config = dict(
    encoder_bias='none',
    encoder_conv_stem=True,
    fusion='prefix',
    decoder_norm_position='pre',
    decoder_activation='squared_relu',
    decoder_qk_norm=False,
    lr_schedule='linear',
)
Rows from block 9 of the image encoder of a small image captioner, named by matrix and row number. Rows with one number belong to one neuron. Each number is 128 + 24 x the weight over its row's rms, rounded and kept within 0 to 255. All counts start at 0. Numbers have three digits each.
After each neuron's rows are labels from the 100 images, of 14976, where the neuron reaches its highest value: "colour at peak" is the nearest of a few named colours to the mean colour under the peak; "responds to" is what is common among them. Only what is clearly more common there than usual is listed. The data: rendered made-up planets. In brackets: how many of the 100.
# fc1: MLP up (encoder.blocks.9.mlp.fc1.weight, 512x128), inputs 64-127
# fc2: MLP down (encoder.blocks.9.mlp.fc2.weight, 128x512, transposed), outputs 64-127

fc1.277:130131152131141053132146104118137104152123116130128119166151175152146125125095127105123104138122113147095112158149102137151115150119127159139120105137078113132151092154129159139097116137148170
fc2.277:132095171123174100130152165105102120155126138119149107149127149163106127116127108115086121086157094130088075138122165152105143123088098131130120175099148148131125060128131117116139143096094142
colour at peak: brown (30)
responds to: glowing rim (67); lava world (50)

fc1.2:151144122139097075127131158154150167100130135148106084146152106125118136176152131122124150136123114110105140143196086138148093128089157130144149122098115133095135097101122134148100152103113097
fc2.2:157123093139136087097110143134142148121127129084115153107118140111100113129103163096075139099107131127082146090112125119141112123147126116152109070108164134115125135132122144132104142157169143
colour at peak: blue (28)
responds to: ocean world (100); gibbous (56)

fc1.160:140115107113121139109145100119099126151148114160101112121160175104146099148152143114143126155134173146124145183127123096133134120123086083090154106103117121111100111114084150104159162134104108
fc2.160:073104143129113144148133103164140106119130114129174114146130123144146094109098115117173060137145119108116162146156117106142115142125141141132139164122144109124124083161099131140096064130125100
colour at peak: grey (89)
responds to: cratered rock (99); rings (82)

fc1.140:164139121134158099154126150143127141122134163147086118155130121161134109176137141147108148146125074144080160143163092158171105142088158111122147146126129069136155106123151184165109125121132116
fc2.140:175151148101111073126146147126126140106135140148120180160193165082150084115135135106142129091122156125118147189134132087124130111135114131122159096075119142123161115101108125107163145138125133
colour at peak: blue (37)
responds to: ocean world (100); rings (61)

fc1.254:093096115132096126114165109117080113148165106158122117114168132141145129165133138106124123125093172159139127160133136090162130141137102084108163148125102119103148113110093148114098151150120123
fc2.254:129141114145137124085123128089157121178082089168130114142125132144116165147137164106134099155094137107154091151130130163117132106114139126153110163118120137139132089157130093139138066170116111
colour at peak: grey (100)
responds to: cratered rock (100)

fc1.414:139080113150078116110159129126113160127156104113148117149129136170156124137152126125117151126123139146135114129131141119187158089094131099125119114136112111097094096115075142078098156151135161
fc2.414:144134179099122083133126150139100142102104119127104144135169129078111102152099080120148139095125135123151156147163114142149142139137151142132109069050147189123108158126112096137160153132137100
colour at peak: pink (65); white (32)
responds to: cloud-covered world (98); full (85)

fc1.468:144084122141154104110122100134127124135150127115159124161115131149132115134151131134122133092148159158088135132116117119159140117152118123107176093152114112120087123129104114076112131166121161
fc2.468:162131139133092086149140160115072153057131156104069157135145149145107143134138138123126114111171140082139150149125137119118129129096138133112134088080129115132157135124138126143125168122169142
colour at peak: pink (72)
responds to: cloud-covered world (100); full (54)

fc1.57:199094127103141111140125107142146101119098120126126133110151146156136142158127108160127146165115116103094121119186121142132122112096113133145133130168137115132130096124087153105161141101101073
fc2.57:122120210128113143130103103125120176143158120121175170121083131110119139115091117194131128134123128097121087086134135122144133111152137134173113117147104129103065129135142131138103108114092137
colour at peak: brown (36)
responds to: rings (77); cloud-covered world (51)

fc1.173:135122107137132088156121109126105120125163140119082100133135105155137141155127141135120172134150107137112127148161098141157091135102135144134109110136119093096164105133142187095083141141106134
fc2.173:123135148099097107103116116163146125135118164155132129126151117133132095110127112114160118070085136114110175177158135101164154105113143164114133095094131118125144097111092107121131163131138128
colour at peak: blue (76)
responds to: ocean world (100)

fc1.186:153106112132140090105129092124144131138097101142113130128164151169123088150142113103098115126108147177146128114131111141123126154147119091131152135126117090139085100114110114102151118115168097
fc2.186:107120106130139129092131145118175127114106102122154118170161083108132114136089097146144125146170127160138127136117103134090154095116123130118107128123139163107130102176093150124133123123100167
colour at peak: brown (26)
responds to: lava world (100); rings (90)

fc1.493:094099122103088115107165167120101098159122129130121102112150122150111125124112132123144082116131136175142123175132138145162077086144127110140150162091118150140156073127117129097131099143114149
fc2.493:082118122145118169139143121116095116130128117170137140130106138123117183092147143104177068127104110120075093196130143120117109121170085148137136161174143117141100122100161141139119083127151135
colour at peak: brown (63)
responds to: lava world (100); glowing rim (71); moons: zero (61)

fc1.261:125092141101117127096133147133140132198133135179115122157189134159116109117101173103126104137097170132132122139146121123186123124137117120103139125110109111115148118105122127082150132145101134
fc2.261:126155111140167106140115199114121096123163116128121108157160162136106184107136136127117121148115101145141103174109086125120088103170138125116109142082125160141134114100139113103100078097147158
colour at peak: grey (100)
responds to: cratered rock (100); full (52)

fc1.484:099162131144102105117162126120153142138141132153109144160133134152130138146092132076155113121107153153155160140134131153118160103117114140144155156163099140120105100115136132088107108155175109
fc2.484:104128109098135075157119154083110153116071118093155139130100113081129096150124106119130098089141130160161150127131145118096145109156127105145130130093088140145126099116131134076143113122143114
colour at peak: brown (55)
responds to: lava world (57); ocean world (43)

fc1.438:134128108110097117082152176154103119157135132148107123126136131150141132144119150088145077119088198129151137174106102145139113141133130093111100145103081132153106106117104141114139106125139131
fc2.438:095072128117156129156079163145145122169124119163105116101150136113129182144095088129163099092105152135157081156100161162126106124123113123158124143137148153112144103123176152178104083146114146
colour at peak: grey (51); brown (37)
responds to: cratered rock (99)

fc1.420:125111108133077104106130133175109130118127138144133108154155125133210120176120108122131127128125076153139158078131149169124113089131144096141159087107142100068108095114113100129138157123123133
fc2.420:153131112093101149112143114122140120121124136134133089108159109107119153136122085135146099152161107126145109217122141138120121159147145141126079176142144164121117136168117140131114084117127130
colour at peak: green (67)
responds to: ocean world (74)

fc1.509:125117114123134134104125134127102118154132114157132095170132193126129126147155161128114138141143142115109136192126132098159104143117111132129130101120106136099102124131123122116152176165083137
fc2.509:103094137122092145137099093128115100118092128155138136130169115133171031135103109130140056128126104140151162166150122114119118110133120105133131100107142122135146144151077124131124152146122135
colour at peak: grey (96)
responds to: cratered rock (100); full (70)

fc1.487:159116129138109099163162140148145145101178115137104121131118125115128130183119128141134153129107103134110116152194116120172104149121151130148132080111104120137169110120135168123135132140131121
fc2.487:160128117129116063089112127146132139092120128159110154109150112095083078110117114132123158092115133134101200132124117114132101134120159137124151084060095124129157097124093136108155125155136135
colour at peak: blue (37)
responds to: ocean world (100); rings (65)

fc1.331:145147138103112161099099129134112106110137107173122117133154147115145119150154120130162121103109162122125156156116118100130142144152086098110114088112127112104091146136079111104132150127104122
fc2.331:122149172132124140150115128124133148085122145112222142117151146116106062126170127146124058108175155143146125149124115114126153151154146141150097143121112114128152148124079142150140090142150112
colour at peak: brown (59); grey (39)
responds to: cratered rock (97); rings (80)

fc1.251:155117118119097097137159131146152125121140112167102122146142105116139132186091112127143137107127120110095137123152073135128087165078172148118123095114113091119169107128114153115105145124118114
fc2.251:131099119099134081133131146146186142103122148146128126126161131125119099126117093121120150111141167129137148162144103095140109133134175090124145129083105144162185120120103092160169136179152121
colour at peak: blue (52)
responds to: ocean world (100)

fc1.62:171128098115120107104116104107137115141155139150118149127146118123113116146137125109144091122098158154120097128183116160141125117106144144100090122161116112147148116118092160103138099132177118
fc2.62:105117113156139122125138140178109125146132146112133128155159133124105156099154125108105079159145130170126137141108141070122121138130109131115121132109085161138173049107120167147113128080117159
colour at peak: brown (52); grey (43)
responds to: rings (100); cratered rock (99)

fc1.166:154103133115085133115146171171144156124168161156108119141125135107169129166093116087110122162113107133118165127144126146107117153125162138128151106101144087078158109092147127126141141134114092
fc2.166:122128065105147083169106139153114099116150119150088129118119176142084150153150115147118138160105151135105135158064088080099096155124112141104118112101126138106132108117148163126114123104159154
colour at peak: blue (37)
responds to: ocean world (100); rings (65)

fc1.104:150137128152097104146142136123107167138128149131107081166125099135164117164159131144146142142111113154097122155193113151125119175099149125134132075150133122122153137122110174125096162135136096
fc2.104:163127116139124078127123166140164191110090095127098134119138161129122122135122126174123143104126159175130149123094104107155135119149174115115107103082081129136146108138133160108145137181117118
colour at peak: blue (63)
responds to: ocean world (100)

fc1.477:104137116118095124119147146109098151158134116188097103129153152145144135166153157131158100114103167149123133175151103115179104126106112077096149120106098138135137113133062155133113112147095144
fc2.477:142139126115115109120152169140162117173110112108123091140175138135130156147133109151124090162140147117163074173114142125122086119120139120128132179115121135156174074134130125139115043149100124
colour at peak: grey (87)
responds to: cratered rock (100)

fc1.17:119106085158103119113123156144125148126114117121137121153143180148170142162128155134149109137121129147105099142156113159123099121124110116079161162111115124109160107079101141109076113122154132
fc2.17:132154172114131149131126133114139136124120088077124118147175135110136152118113146175136089142119106152130169118103143161155114134107105165135065075095165121132160154145126102170120143125132125
colour at peak: grey (89)
responds to: cratered rock (89); gibbous (64)

fc1.373:159111140119138097132127139113119143138130113128110085133130120101131092162100126124099114114118106151106134171172110164151107144105138121119160084104099129117152122098133147129106136111135102
fc2.373:138151096178175076103111161138132150094100102140114121110140116080109122120135119121143127111109104138111188169128120148120115121130119123154144096082121132116177108133119118135113113147178108
colour at peak: blue (44)
responds to: ocean world (100)

fc1.235:146126108133163079129143100189099129103117125113129126124146111115169085187125116139114095138135150117143110127120121147160116103126117115113153093104133119105157144126127101094152141154118151
fc2.235:127136097132126190171133126128117102094217150118138096133083138132148171143116112135079114115157120126098118135105103108150132124131079147133139129135130149109118138119168151129117102112134116
colour at peak: green (44); grey (34)
responds to: ocean world (84)

fc1.351:121095114165133106099156116119126088141155103145167113145148188141124141113127124098117130141123154162123145167144123137170100115127100119127154124131095148127155133105073114128128097133121107
fc2.351:137152128096146155125162116102155124111143147104113131117169120169151155092142149158165135112139162139150113173142116140113101110137106132153169141113095125145169066075110141136107104124107101
colour at peak: grey (100)
responds to: cratered rock (100); full (66)

fc1.108:149099139126124106171169136114130126107153105170103096149148122113144165192118124131141143139124109114120110144156097169155080172110128146136121119128132095147142109100139176096135158125159110
fc2.108:139097153111155083139135131136126121113101145156140153154150138113153118122129099115124140114114120121150172164116132094125087129131159137101156110093108153156139084107099088127148128147118104
colour at peak: blue (31)
responds to: ocean world (100)

fc1.394:156111132130118113148130181135098145107109152114133117126111107109131101143126149126130154144111133154106133169141121148177122149085143119148147095141098133076145086069134148109136145119120110
fc2.394:157135101128150074138112110141117112116140102122106145143152132090108120105120104163123130078150128142100149135120124145130151141127135154116151094104120112113156118114151154131124117159174155
colour at peak: blue (51)
responds to: ocean world (100)

fc1.413:151091117158141128110131129153106164149134096124132103175140145127145078161161119132116149106111159130106128139121120133142146105105148110142145101139098110112089128101064121056092143164121177
fc2.413:163123146130130067116110158103105106071111147113127143128143149133117095139117142122110133116121170120129175140119135124120168121109140129128117069072084115108128138143086115143099153142134117
colour at peak: pink (76)
responds to: cloud-covered world (100); full (66)

fc1.174:172138109124105102087115112134119151101143163178100103151138128134153113152136120087128106132120132130101140136202091142116120173138136121118153073129118129128155108086149124142155166123139085
fc2.174:141089110161134096161113129145130155132105102127112165104149172130117137102110151142098157164110091100123162110058111124117137150163153069140123104100097093122116150107136129134130142172115124
colour at peak: blue (42)
responds to: ocean world (100)

fc1.74:174134127119121088178163123136099146102151129152109112128146124144132121158103127112129154109091133113123132165176117149190110150092137140130112118136101136118147116133145174105113116110142124
fc2.74:149141160108149120106118134168126133108112135131139176132153113117126088081103116130126148084137117124086164139113134093129062126134136148095169102092121108135130115120077140090158132127153120
colour at peak: blue (35); grey (30)
responds to: ocean world (100)

fc1.85:177101076133117105128170173109119139138093129130134135158134169110117118160155168136144124154132109140098101160184108187165092187150140123130128097101112146144117082138122152138132127123128159
fc2.85:121136189109134098094082138134112126130139160104178108149156149115131129138150123134135108069138110130109140134100140121087091134116116108127126116113125124124143143131094166164145117097093155
colour at peak: brown (47)
responds to: ocean world (65)

fc1.452:178083123135122104118134131152099170137154135140120114132152128129133121136160123138132124088136171125106132114116123121143128090103143139128158129130112098110078115133092128044118147153137142
fc2.452:168131153108130067149129176111098142073076133093072125117138131128126118101120120123132124113141122121134177137150105127100137147095118119133134067102133144115135141129163134153122182126152110
colour at peak: pink (76)
responds to: cloud-covered world (100); full (68)

fc1.168:137130119134074067114142160141109125120145120131101108134156113114124104168086115120165141122143118139100111154173104155159102136089154116123170076133128110101161111113124142121108142135112101
fc2.168:156128086151142091109117147133140140086095087126113132113118154153096089118110119156114147114103141138123157143117091123175123119122139143124149084068094117127147110135127130151126104183153133
colour at peak: blue (50)
responds to: ocean world (100)

fc1.205:099142125144125131106107138134116182123131076117134056179128110124110111100147138121141142118146157138124115113092111130153133125146142119122124126125129123117117169121100105091100142199168179
fc2.205:104160158139135108137127145096115133080143137147187122147142121132132079118143138139137114148116135122128153138136135113141106113135116146107117148109094109129127119115073130130137092106134134
colour at peak: pink (75)
responds to: cloud-covered world (96); full (62)

fc1.415:099105114122148127111163154144094094160134102176117136154157138163126109144173155125135100125080117118111156144165119109156130123135117129099114155128085119083122105097115121100093131146149134
fc2.415:133136145145124139118105133123132153135128158135112121114135113150134138130146119194083114122133153125121094153154109147077125112113175114112126148153097152126163142138105098167131094100093142
colour at peak: grey (96)
responds to: cratered rock (99)

fc1.490:112140112111124097107159142127144121109111150164147122120160175090116113167164183164143101130140125112122114161179098136162095163125130120105104094125104164124168146162124159128128092130092108
fc2.490:105137158098112097124124104104129111179118113110172159173180109117118113158163133115102084143097139119120111160137138128117119123128146092113125119100148138149149118121094149139148101110086151
colour at peak: grey (50)
responds to: cratered rock (79)

fc1.293:172122126116115110169093114131138122085122121135123136125144154119185140114131101118106145159120164153120130134145137096107170100134125128102163143136098088100138141105105100126151143139129130
fc2.293:123137227117151142114096151133134117160154139105180172140125108098109146131095126125145136173146148139147122100129148137139101101144101163102099131125132133088100155118135127115147126158118139
colour at peak: brown (65)
responds to: rings (100); cratered rock (68)

fc1.336:115116108108093122116168148169130147154107122118147131111158122109127155124114109136134056107118181154163130193147119127124134131157138084109132123121100124152151107126110121125096085136131123
fc2.336:079100136105121163133128137132106151131154151154144117153131126138116186118096112155126100127117138148123103166093169126097117098110123121150138142139144126146140075121164138109094073155135135
colour at peak: brown (53)
responds to: lava world (98); glowing rim (89); moons: zero (65)

fc1.396:113139075121135085105168143098116103162158132193102118113142169163135094167143156106143085150126169138152135148148098117154124132147125125101128122131121134120114136114120137108117105124127112
fc2.396:125146098123156104128144125116137110146105090097144107138173126102115135115114086116117117122131106190109110196169125149120122096107150121104156136126106176126154101130140142149151081144106155
colour at peak: grey (100)
responds to: cratered rock (100); full (61)

fc1.155:160120122102124121135094112101130122100157136157107160121159157122158128140173144133164116118131175144125099115206128101099144132139112104096115090124123116135107160125146137126138150150161130
fc2.155:123158190127154141102127120153152174133098157160186151128116121114143150116116127111114124095117121134127156144139064127147163142135144142110124134122069110071129110151109107141128064111079158
colour at peak: grey (58); brown (41)
responds to: rings (100); cratered rock (91)

fc1.479:083120127128117134118120158145104108184147105122119135184121158150140116126065077129129142133145167123127118090142125156135132100139106082110120146132151142126126105124131124080110114174141170
fc2.479:136138116097165106121114129115156131134096180099146147165083112169121121135136150131132111107113092107102184113102107100137137119135123123156122088108118116117153119092110146149133117113158144
colour at peak: brown (82)
responds to: lava world (67); desert world (33)

fc1.67:139100109117104129115148140136120112085128125121118130135144187099122115147181156137144126139136100120110126151182134158148075147120126122099118122129096125129142128130104164142146128102146138
fc2.67:118185135138104109120108133119158108166108119069177132157181108139122101164120111137106096141100130157135137127140084145099086135103124126128148148138121140118129125134072135116102121117142152
colour at peak: grey (77)
responds to: cratered rock (92); half lit (63); polar caps (63)

fc1.87:141129130126106065131142139108125159121112156140116084171132121099189124176110123143087175106119124147117124100153104151173141124100161107125127086133115157115143117102129136121100145137130115
fc2.87:154155096147126094120109146157120162097079107151123140118158109122121124128132114114114155090120103155148170195140086131126099109144117125131130121069088127136177122131080131133157118155129120
colour at peak: blue (35)
responds to: ocean world (100); gibbous (52)

fc1.139:143119121129102145111141131153152135093133139153130132163161158126133114179139174110159122125086163107127165170175106121128135130120106139087134105108104106120123131126112138133139133167131136
fc2.139:119107160142130135103148191139120095154155119110172155090170116154107081153125092147141094151121147149113078162102132142100102130125116138135136160129128163109148122145117125124078114125149113
colour at peak: brown (76)
responds to: cratered rock (100); half lit (59)

fc1.138:168122134148108097121117149168092162101141109124108119136163091142177089152133130109106122144110107134076150143166132139154134132082137137139149094092130131090168138098139137117132168124126092
fc2.138:139139052158141149133127105145126134162134126150106125097115146074104156113137145127135108124131092132131158111097092147129160095147127123136146084112112154082129172117133176174160121126138149
colour at peak: blue (45)
responds to: ocean world (100)

fc1.258:147113133140081099112111130110120176149115135129115092166122112129148137157123103134119145114144179123134109127136117118163135098068171096132161096108103130076130104105119133125091141171117146
fc2.258:159118101153118092134116146149138138107081145100158123099141085154127113151116122156136163121115115130163176163139081124119121158153148112133126125093124107140163135116111145154112111162186134
colour at peak: blue (86)
responds to: ocean world (100); full (55)

fc1.450:122136115122112099090154154158148158141116115138130104150121142126118157139129112063132099102096207156120111122135128129130143140145144163141124127132142170155105063105095140084119114113124118
fc2.450:092084120133131123116128131128108128167125118090160116137092115137142193118137110107100090115129153106113054171086124150139111110130140119142131164158146122130126087144150154141115073125147135
colour at peak: brown (35)
responds to: glowing rim (100); lava world (99); full (56)

fc1.359:106146087115109095110133148097104090166161111160139141148166187126115107126160132115143088108100153159151111162113117104147127110124122102106158148090116142172162132125109136101147123134116130
fc2.359:126125132132136117112141171107120102177124084109118080153167138126088177119113111127129082134124086129117066162100119104124082118099127121131147136101132115137180101149169137126147086141155119
colour at peak: grey (99)
responds to: cratered rock (100); full (53)

fc1.437:176117132106115086138124136145118152112146126147111084128142123112144139173129136160118171133102126128117145131163101167149110142070154147137156074119103110106156105098119140129089134132118091
fc2.437:182112084148130081136122164156147145102118116145088154094154131116125093137094122149123151096117130139119174160114099117120109115128153124128123090076108142128181147127120132138147135163126122
colour at peak: blue (75)
responds to: ocean world (100)

fc1.281:149090098114131104138155161175136147095122130128116107135174108099135090148141137130097114135121121144142166150104136158154137097157097106107119083076142109093116141143107080109144174145128156
fc2.281:115138115125124153116170128158096129106168132146125117156122113111125156139155143157148102105124111117133115154111150117109113115108073139132165123138159115119147100120177144122093077087160146
colour at peak: green (36); brown (29)
responds to: rings (94); ocean world (90)

fc1.215:152120135154115138094127138132123122156159156159116146110116137165138145170078126068111144137078125158109167103154089151144140131123126107125182131137105138162097119082106142134138141137186141
fc2.215:148109134136137147122130164130125120181117130089142165172169112110102098092121094099140090140097118154129126089161132128120132084149117127131151130112095113115134112092194096155146166122113152
colour at peak: brown (33)
responds to: ocean world (71)